{"bias": "all", "layer_scale_init": 0.1, "conv_stem": false, "init": "torch_default", "shampoo_beta": 0.99, "l1_shrink": 0.003, "weight_decay": 0.1}
Rows from block 7, named by matrix and row number. Rows with one number belong to one attention dimension. Each number is 128 + 24 x the weight over its row's rms, rounded and kept within 0 to 255. All counts start at 0. After the name is the row's rms in percent of the matrix's.
# q: attention query, key and value (stacked) (model.blocks.7.attn.qkv.weight, 576x192, the q third), inputs 0-95
# k: attention query, key and value (stacked) (model.blocks.7.attn.qkv.weight, 576x192, the k third), inputs 0-95
q.78 096 [125 129 114 163 111 127 109 125  72 129 128 140 187 145 137  88 158 122 143 125 101 112 147 136 132 129 128 128 133 131 122  88 126 106 140 139 167 117 133 130 162 189 127 126 128 138  67  68  92  93 201 123 125 151 140 119 158 168 128 131 165  66 122 142 142 155 147 119 129 118 109 101 115 132  88 125 109 139 113 129 136  89 116 154  97 106 127 104  86 124 108 145 119 144 133 138]
k.78 088 [ 94 103 140 128 127 162 136  89 131  97 114 129 135 127 119 125 127 128 144 196  99 100 107 132 120 175 156 140 139  98 118 117 120  94 136 152 136 110  99 108 126 131 106 156 116 119 108 160 113 118 189 150 131 129 135  94 193 123  89  94 119 127 139 131 138 125 103 133 117 132 121 119 100 127 130 167 132 130 127 104  99 151  88 135 107 122 142 135 121 134 211 117 127 111 120 143]
q.79 111 [113 105  99 107 119  97 124 122 143  91 125 122 150 166 134 123  82 122 183 130 123 143 128  93 145  88 169 144 113 123 121 137 117 140 150 129 126 127 118  67 122 151 129 120 154 135  78 121 138 124 128 146  98 146 123 143 167 107 132 135 130 126 136 129 148 145 107 159 123 155 113 131 128 114 119 125 111 147 134 121 120 149 114 132  78 184 122 148 150 124 135  97  92 176 147 126]
k.79 120 [131 164 149 127 128  86 107  61 112 137 158 146 125 182  74 131 125 164 126 108  98 118 130 142 102 159 135 168 142 118 114 148 143  94 106 138 151 114 115 144 134 122 143 103 134 126 130 135 141 112  70 152  87 135 129 124 153  99  76 169 147 126 114 138 172 128 123 149 116  94 139 131 117 151 169 120 116 110 162 127 103 121 122 143 139  80 116 149 168 116 110 139 121 173 150 126]
q.80 141 [127 129 137 147 130 128  55 136 115 117 132 118 167  98 125 129 190  87 156 166 131  85 127 148  41 127 156 183 140 157 155  91 113 128 114 112 161 126 134 136 125 100 151 135 133 161 119 131 133 150 128 101 122 113 136 107 151 167 142 129 135 114 112 100 111 149 144 127 153 125 121 137 119 138 117 133 134 135 141 129  98 122 137 141  82 117 126 102 114 134 170 128 145 131 121 144]
k.80 154 [128  87 117 171 178 116 125 112 126 122 109 127 161 128 102 144 205 136 130 114 128 123 113 125 129 164 143 128 131 182 150 139 152 132 129 132 135 113 153 100 191 115 132 114 134 153 120 150  85 100 149  88 129 124 127  86 185 122 147 126  89 111 168 124 123 113 146 153 151  92 106 120 137 136 128 144 143 115 120 113 132 136 125 182  91 133 107 123 126 125 134 126 142 133 126 157]
q.81 126 [148 105 123 145 154 120  93 133 129 156 146 147 136 164 125 134 132 123 173 136 126 110 125 127 112 150 148  93 108 118 132 114 135 116 140 135 132 108 101 154 119 125 136  95 124  97 125  78 142 154  70 124 158 130 142 159 142 144 141 130 191 110 143 145  50 118 161 114 146 125 132 150 131 138 122 131 173 149  72 157 113 139 126 106  71 140 107 104 108 163 102 188 157 142 112 141]
k.81 108 [133 151 151 164  59 110 136  94 147 132 149 106 118 164 123 128 137 155 120 120 131 130 136 164 155 161 105  90  82 118 133 135 114 133 156 126  94 109 104 128 124 101 148 172 106 106 123  91 108 120 132 150 127 121  95 137 138 155 110  59 102 176 132 131 202 104 164  78 104 115 153 122 142 133 177  95 136 154 137 133 128 150 124 109 127 125 130 107 156 126 126 133 135 140 143 127]
q.82 102 [122 131  79 140 152 122 168  77  98 129 137 134 135 119 114 136 135 121  83 141 127 114 129 124 113 151 119 120 118 117 122 129 161 105 124 127 128  83 150 178 134 124 129 138 128 127 149 128 127 107  75 109 134 130  73 167 119 164 156  87 147 114 181  60 173 133  99 151  93 149 137 123 189 133 132 119 115 140 171 107  94 108 142 122 133 113  94 132 136 151 165 122 153 116 202 144]
k.82 111 [ 81 147 125 119  94 148 152 110 101  99 131 175 117  91 125 121  97 136 146 120 135 151 119 124 149 166  94 137 147 116 133 140 172 123 159 132 151 128  96 150 116 138 168 126 138 112 135 115 156 152 109 140 103 124 150 140 110 128 127  97 116 102 107 185 132 165 131 122 122 118 137  86 156 132  99 112 133 146 136 148 114  93 122 130  68 118 148 129 176 116 169 143 128 147 123 127]
q.83 120 [151 118 125 132 127 140 134 128 136 128 153 119  72 172 140 105 116 131 119 132 140 141 127  95 165 173  96 155 100 107 120 136 126 105 163 136 119 133 129 111  98 125 115 111 129 118 117  95 112 109  99 128 175 130 136 166 119 198 103 142 147 142 126 140  52 113 127 135 131 105 119 169 163 148 139 117 116 141 125 130 105 128 128 113  70 126 131 128 167 115 131 109 130 121  99 122]
k.83 115 [123 141 122 143 104 109 128 103 139 159 148 130 107 128 101 126 149 107 134 125 136 128 157 119 137 134 114 127  88 123 125 104 104  94 119 129 123 133 109 121 128 135 122 181 145 127 120 130 118 103 129 130 132 128 105 146 128 135 125 102 126 153 184 162 120  83 111 126 152 134 108 178 139 128 183 126 129 119 127 144 128 164 124  96 153 127 131 176 146 119 138 203  77 126 179 129]
q.84 105 [177 159 165 120 128  99 188 147 119 173 129 126 113 115 125 120 100 172 112 117 133 145 134 137 121 130 146 106 144 143  87 118 147 113 129 119 196 175 113 128  98  95 128 101 111 156 146 120 135 147 125 125 205 128 140 129 191  76  88 154 140 173 122  93  86 128  96 160 130 133 124 139 106 109 148 143 148 104 177 144 154 143 113 147 131  74 145 164 139 136 127 139 117 131 100 110]
k.84 103 [121 147 151 143 120 149 138 141 134 143 120 144 120 127 138 138 105 123 136 144 150 121 112 141 123 146 142 124 144 133 136  98 119  88 149 104 119 135 157 114 121 138 121 122 116 174 134 121 142 145 126 114 137 136  62 127  89 174 108 220 139 137 131 105 143 117 136 189 113 144 121 123 123 146 123 118 117 124  98 127 184 126 121 118  89 155 150 114 135 138 140 127  77 167 112 104]